From a checkpoint of a small image classifier.
Model: 48-pixel images, patch size [6, 6], layers 10.
Training: muon at rate 0.023, 33900 steps, batches of 256, held-out accuracy 100%.
Data: trained on rendered roads seen from a driver's seat, with toy cars, trees and houses, 72500 training examples.
Rows from block 7 of a small image classifier, named by matrix and row number. Rows with one number belong to one neuron. Each number is 500 + 25 x the weight over its row's rms, rounded and kept within 0 to 999. All counts start at 0. Numbers have three digits each.
Before each neuron's rows are labels from the 100 images, of 14848, where the neuron reaches its highest value: "responds to" is what is common among them; "peak on" is the class under the peak. Only what is clearly more common there than usual is listed. The data: rendered roads seen from a driver's seat, with toy cars, trees and houses. In brackets: how many of the 100, against the usual share in percent.
# fc1: MLP up (model.blocks.7.mlp.fc1.weight, 1024x256), inputs 208-255
# fc2: MLP down (model.blocks.7.mlp.fc2.weight, 256x1024, transposed), outputs 208-255

responds to: dashed white line (74 vs 25.6)
peak on: road (94 vs 35.4)
fc1.423:483509499488484456494484513493460484459539492486512508515508519506413551482511479493508485513472508461465463525476491485513507524480496502528485
fc2.423:529525548488513506497510464544543528522513529515514518507505522468473532474484551554453563517487474531527522454479533536478516499467498526514536

responds to: bends right (92 vs 33.1); double yellow line (57 vs 24.3)
peak on: road (100 vs 35.4)
fc1.655:489492495527485546546488529517480520514505452441520509512468482485466489489478480504491534461494501498492539472491512499506530567481529491492530
fc2.655:552523503496535530495492510473521502489489513526480551518517525531503522487509474528505525506481487506456439507525522522514498499506497528512521

responds to: dusk (66 vs 29.9)
peak on: sky (63 vs 35.4)
fc1.510:469502510505513506527472520518518495509552510523478493497464466507516544501478515486481503485490503473506505521478499531511532463495523514509488
fc2.510:514487538451475464479498525490513517491517469498511495496544523497518436503474480506513498493503515512514531448500462494508506507478503464472486

responds to: straight (75 vs 32.9); vehicles: two (75 vs 41.9); double yellow line (52 vs 24.3)
peak on: road (100 vs 35.4)
fc1.12:471478475499524507493469495493513494523479496467526519497552444525463484514498494499482521468535456514479511486470533484484502543527526496496500
fc2.12:551525485533503469495527524500484498516515522517460518506520540500512472545476494485522496451453533516485481498496530482504487515485480492535505

responds to: straight (83 vs 32.9); solid white line (60 vs 25.3)
peak on: road (79 vs 35.4)
fc1.532:495472501497501491489454473522555479479493487478518502485495509527467522496512485529527525512467564471465463500502520512506480510537480502531490
fc2.532:473484464479493473509489470548504486464465474495459473455520474504490475522507523508510482494511491501470499508499466489503515501500487497518497

responds to: dusk (68 vs 29.9); bends right (60 vs 33.1)
peak on: sky (98 vs 35.4)
fc1.84:493489488503493479505493497449513496509467517528490473499494473484494511467509456507515511462498455514490476500481467528520488453481469481533536
fc2.84:504491500504494512505518511525471491459482453489479493485517545503486468501505484471491508519457497484488517554475487491532546520536507527505492

responds to: bends left (95 vs 34)
peak on: road (96 vs 35.4)
fc1.473:524494506519535500485467505539485486442477504500513450479485543503498519531528551488435501484444501513485469492520518526517513493506479498504475
fc2.473:440530492494503466512515477486511538538476511517455523524470498481498538462492450495483491551518493521520531504488475490502520474465425504483541

responds to: solid white line (73 vs 25.3)
peak on: road (78 vs 35.4)
fc1.347:482521498512488509478497477500460514495488517466483489502471503516498535461487464486495505502526497488519521505485519522544523506481537474510511
fc2.347:500505489449463520500507548525512527518456431508506496491488487447508503481473470515494477450466561512460507481532464489485489497498475519488484

responds to: dusk (64 vs 29.9)
peak on: sky (63 vs 35.4)
fc1.59:492533513487444537517510490463488469506495503503539493532470493498531481457442476534492496530481513520511497447484489433468497498500498487493496
fc2.59:485493490483521502519521528498493531498511491519479533488510501495443525530518505506524503487538462491520441507522505491531504486511465499543490

responds to: dusk (61 vs 29.9)
peak on: sky (100 vs 35.4)
fc1.328:475493499520489518493540490469496487528518502473483458458468499469513501528475475470486499487499472506494503489488508479456494495463487485535510
fc2.328:489504573516544456460499511582528529511502520496501517510580572540520460478506526515499481488484506512484497498497506521526554466465479532470482

responds to: bends right (94 vs 33.1); vehicles: zero (31 vs 12.5)
peak on: road (100 vs 35.4)
fc1.326:506477502540480489480501535514471477483505530515572471486552505444547499492469515521489510502523488515504525489514517538484467485487489495492523
fc2.326:497517472489499519497507468510481531547521449449463504505476498538447520498494508471496484505463473494477487498493495539512514521520496489514458

responds to: bends left (79 vs 34)
peak on: road (84 vs 35.4)
fc1.203:509494469531504455526524526505494497535535513496497496497542467482515482490504502505524491513479533475482465517556529478508514496473507490522492
fc2.203:498500526488537526535496492504513537512487499516497490510520507498529508480544484461483495486506509497504527469475457493443490503468487515511468

responds to: bends right (93 vs 33.1)
peak on: road (60 vs 35.4)
fc1.397:496475511483523467457481535428508496504545534530469452499497540501513491490528508525515507504499489484491516458485468536530506496525497509521516
fc2.397:479512489457498516540490542512507501498468440501481535490483464511485478537450513511456504517482507517479526526516483496474494509504507469487476

responds to: double yellow line (65 vs 24.3)
peak on: road (98 vs 35.4)
fc1.547:474488498465484564484455500531502525545512512534484513557499507525530482499520497501508563474544488468483513486496529443492480470487494465475505
fc2.547:475443485509490490544520532449486505463491504487518481456500477451492512527500475527485472495488506513535522519512501471496473520509528510479490

responds to: solid white line (100 vs 25.3)
peak on: road (98 vs 35.4)
fc1.753:505519510484488495474511472487503492543509442487511509491475492432488476488485484498498554482536519492477506511555498500445504504488496481505499
fc2.753:480484507497509487491520497489494481519494603517488510485537467494500517499536485476499553488512512484517507520490514513502478486503523494516589

responds to: straight (85 vs 32.9); crossing stripes (71 vs 25.2); vehicles: zero (38 vs 12.5)
peak on: road (95 vs 35.4)
fc1.610:497454499498502500510540486448470574503558538530513494502519497505501462499527479469489528495497503503515468491506474473576520508528469465500488
fc2.610:480499512490496481500487510486548433523476506515533492488503506493483570487505491522527471500500495512538501478545546537483473512537505556525467

responds to: dusk (71 vs 29.9)
peak on: sky (100 vs 35.4)
fc1.48:462477523450458521553516497486491522529523501507490477499450514480485526468496520514510509511462505468543467484497451461456493530490545482531482
fc2.48:512502540494543502470511483536517498496541506492500543480505494500479528521496535468467455489487525452429511519509517509520525473563508528453487

responds to: bends right (63 vs 33.1)
peak on: road (97 vs 35.4)
fc1.51:510510483503534474531521553542511474488489533527533503482503476497518547503544502527472553502499480464489540512490520494485518484472500521480491
fc2.51:498511487518485493533466483500498489503546478517474502548487539482525516487515484486533496457486509492514476470492478455512501511496454496517463

responds to: dusk (78 vs 29.9); solid white line (62 vs 25.3)
peak on: sky (98 vs 35.4)
fc1.311:520507530469492532502474496433465501541517495482516522512491493531487503498454475510524509467478495483524488511484515504520494457483466471536458
fc2.311:509505453521500504485504527538479499500495503494484504483541499512477476456522517489440496494488525508478494517445475487468488514556515515510526

responds to: truck (89 vs 54.9); vehicles: two (74 vs 41.9)
peak on: road (71 vs 35.4); truck (25 vs 4.5)
fc1.67:514466519534488462461532497496531600489486510496498548547520500442538471498524503484535523491510525468504529530531547468524504479439522484481505
fc2.67:517529507478485500502529529531528433496471513493507470498536476503501545507501451528503517466520496496495493498530472497513480465502472477495482

responds to: dashed white line (71 vs 25.6)
peak on: road (99 vs 35.4)
fc1.247:500502506486479527477523532514484554483525486488510488533522509499502523485495545509519473497490491487501474550512508492528456490525512490489507
fc2.247:444516512498521453530508520474510480490488506469491493499501466473522487475514497479467516483512523511477489472478508516517534476495542510493459

responds to: double yellow line (70 vs 24.3)
peak on: road (100 vs 35.4)
fc1.434:511515492470510537500521538470472505537536463565471468508550559445573486529470501490529470505482477478504483465443503506521510519488535497531520
fc2.434:519521523487514494484525518484495553520500542516454524468509437534496485470499509524509514525497510495489517536536493457474488454502478493445484

responds to: dashed white line (59 vs 25.6)
peak on: road (80 vs 35.4)
fc1.383:515463491526494512502492484502492528501574484493500528506512499471558434504547471520481488495501521470462521456521565475531446503506461509508496
fc2.383:510547494512453495494493498529560509513488556547489501523485523510481507513489533491547493489510462539536481537474473498543569512536496525510473

responds to: double yellow line (49 vs 24.3)
peak on: road (99 vs 35.4)
fc1.163:520515495472485518503487511477521453477462490512518522456498510472490492459502494441511546488498548509519493492538521467487542538491567507468482
fc2.163:506483513488481499514537533538517520507531518505496442518519475545470504486513509479549512511506454444537491476439524508493495493493485514500508

responds to: straight (97 vs 32.9)
peak on: road (91 vs 35.4)
fc1.199:492487511450581460494537507489511528482518499516480474518500471500532525528509509479471531482494523478509505484493519495481496479506494470518497
fc2.199:557504502528463522527498518542510470490511479515542500477496494498488476464492524498528484464472494513555502485516474498539530504490543520486484

responds to: bends right (61 vs 33.1)
peak on: house (36 vs 1.9); lamp (29 vs 0.4)
fc1.37:483475472465510505466542502486476530487535487440476465511496490506459526519517490492478535459520481502488488504447490478467521504482475543510499
fc2.37:553513492502474507509448488503541473461474500538503492527466490481494486486481449473501504491548478515531532513534473505531456520560508487506524

responds to: double yellow line (100 vs 24.3)
peak on: road (100 vs 35.4)
fc1.23:484552524483509477510519512480473494494509500494475526542498470524492511501502481518467538473506482522474527485496481480507475496494505463508532
fc2.23:523496485540532468498495475486513515511524471503497506493541496517467472498508516452520497552473533483485501476494527508443499493485502532465445

responds to: bends left (63 vs 34)
peak on: road (77 vs 35.4)
fc1.560:486540523475450530483518477459509519498469462501481495511465485557566491483486514505474461505480509469475441449500517502497487514517518465479485
fc2.560:510489510440488519514539507533486479492508470492487504520506505492477507514478511481492499494464486489476495466508459512476477492553526468458478

responds to: dashed white line (100 vs 25.6); vehicles: zero (36 vs 12.5)
peak on: road (99 vs 35.4)
fc1.221:491542500550501493539477448484492494550481554499482469478530483520418511491496526537522443498498503522482511493497491450517523508541488487483555
fc2.221:502461492510526489491478513489483448536528528539479500498501499384430450532513546484523532517478519485454499490463495495509481529464504507500465

responds to: truck (88 vs 54.9)
peak on: road (100 vs 35.4)
fc1.370:508485488489487552485539559495509508497532498514496516510512469528546528503508476528460502540526521504499481493497500471515444494485511469505512
fc2.370:508527516505474482523464455485535512545519523502515487537465523487500536518488502519554464462504509488523562461522480516494533507514480502513478

responds to: solid white line (100 vs 25.3); vehicles: zero (35 vs 12.5)
peak on: road (100 vs 35.4)
fc1.622:532496481499559493531488513501546501469504490487482496522490528512477490499513492483514486490508514559498521521482473569492485527475509480555517
fc2.622:475544516524435486528488492530515518466541467494463457484496474488534491497509511517540543496497505533511477474516486537500493465488492502512560

responds to: dusk (71 vs 29.9)
peak on: sky (95 vs 35.4)
fc1.344:487477484485507474496494490480493509508533488521475456487473508509441477466474470485480483483468527534522478535504480522512515491493503493518483
fc2.344:509474543529537523501533501504502542504505487465468518500501491498511560502521496465506500504500492455485492484529508513512526521521505525487509

responds to: bends right (83 vs 33.1)
peak on: road (89 vs 35.4)
fc1.541:492470499475502509481509495484445497517550484500469511518471515502492523454494521487491531488487471501487470508486475457533501502522508528484514
fc2.541:491483500509483500524498505500532489482465542474533505481541533472550522535520429492513476493506520509542521512518527469430465522503509493486452

responds to: straight (65 vs 32.9); double yellow line (60 vs 24.3)
peak on: road (92 vs 35.4)
fc1.446:535475493491523459509454525526517491511505458515487453487498510488492506510513460476479467560465576531504467488518510519515536519485552487497508
fc2.446:532526487533481489538520511498502527466491528561553512505516504526498463470487529469521514481509500513512528499481515494466460567539502513479471

responds to: double yellow line (91 vs 24.3)
peak on: road (99 vs 35.4)
fc1.121:462509546533538537511449463535497558494519472503433493528495493513453523471486471496466510486492503530515520480511564526504513515520551512523510
fc2.121:541510469486482455476493508482527487483512481484575446480571462475511486511502523510522490534555533456472468512513474484502440549490476447476462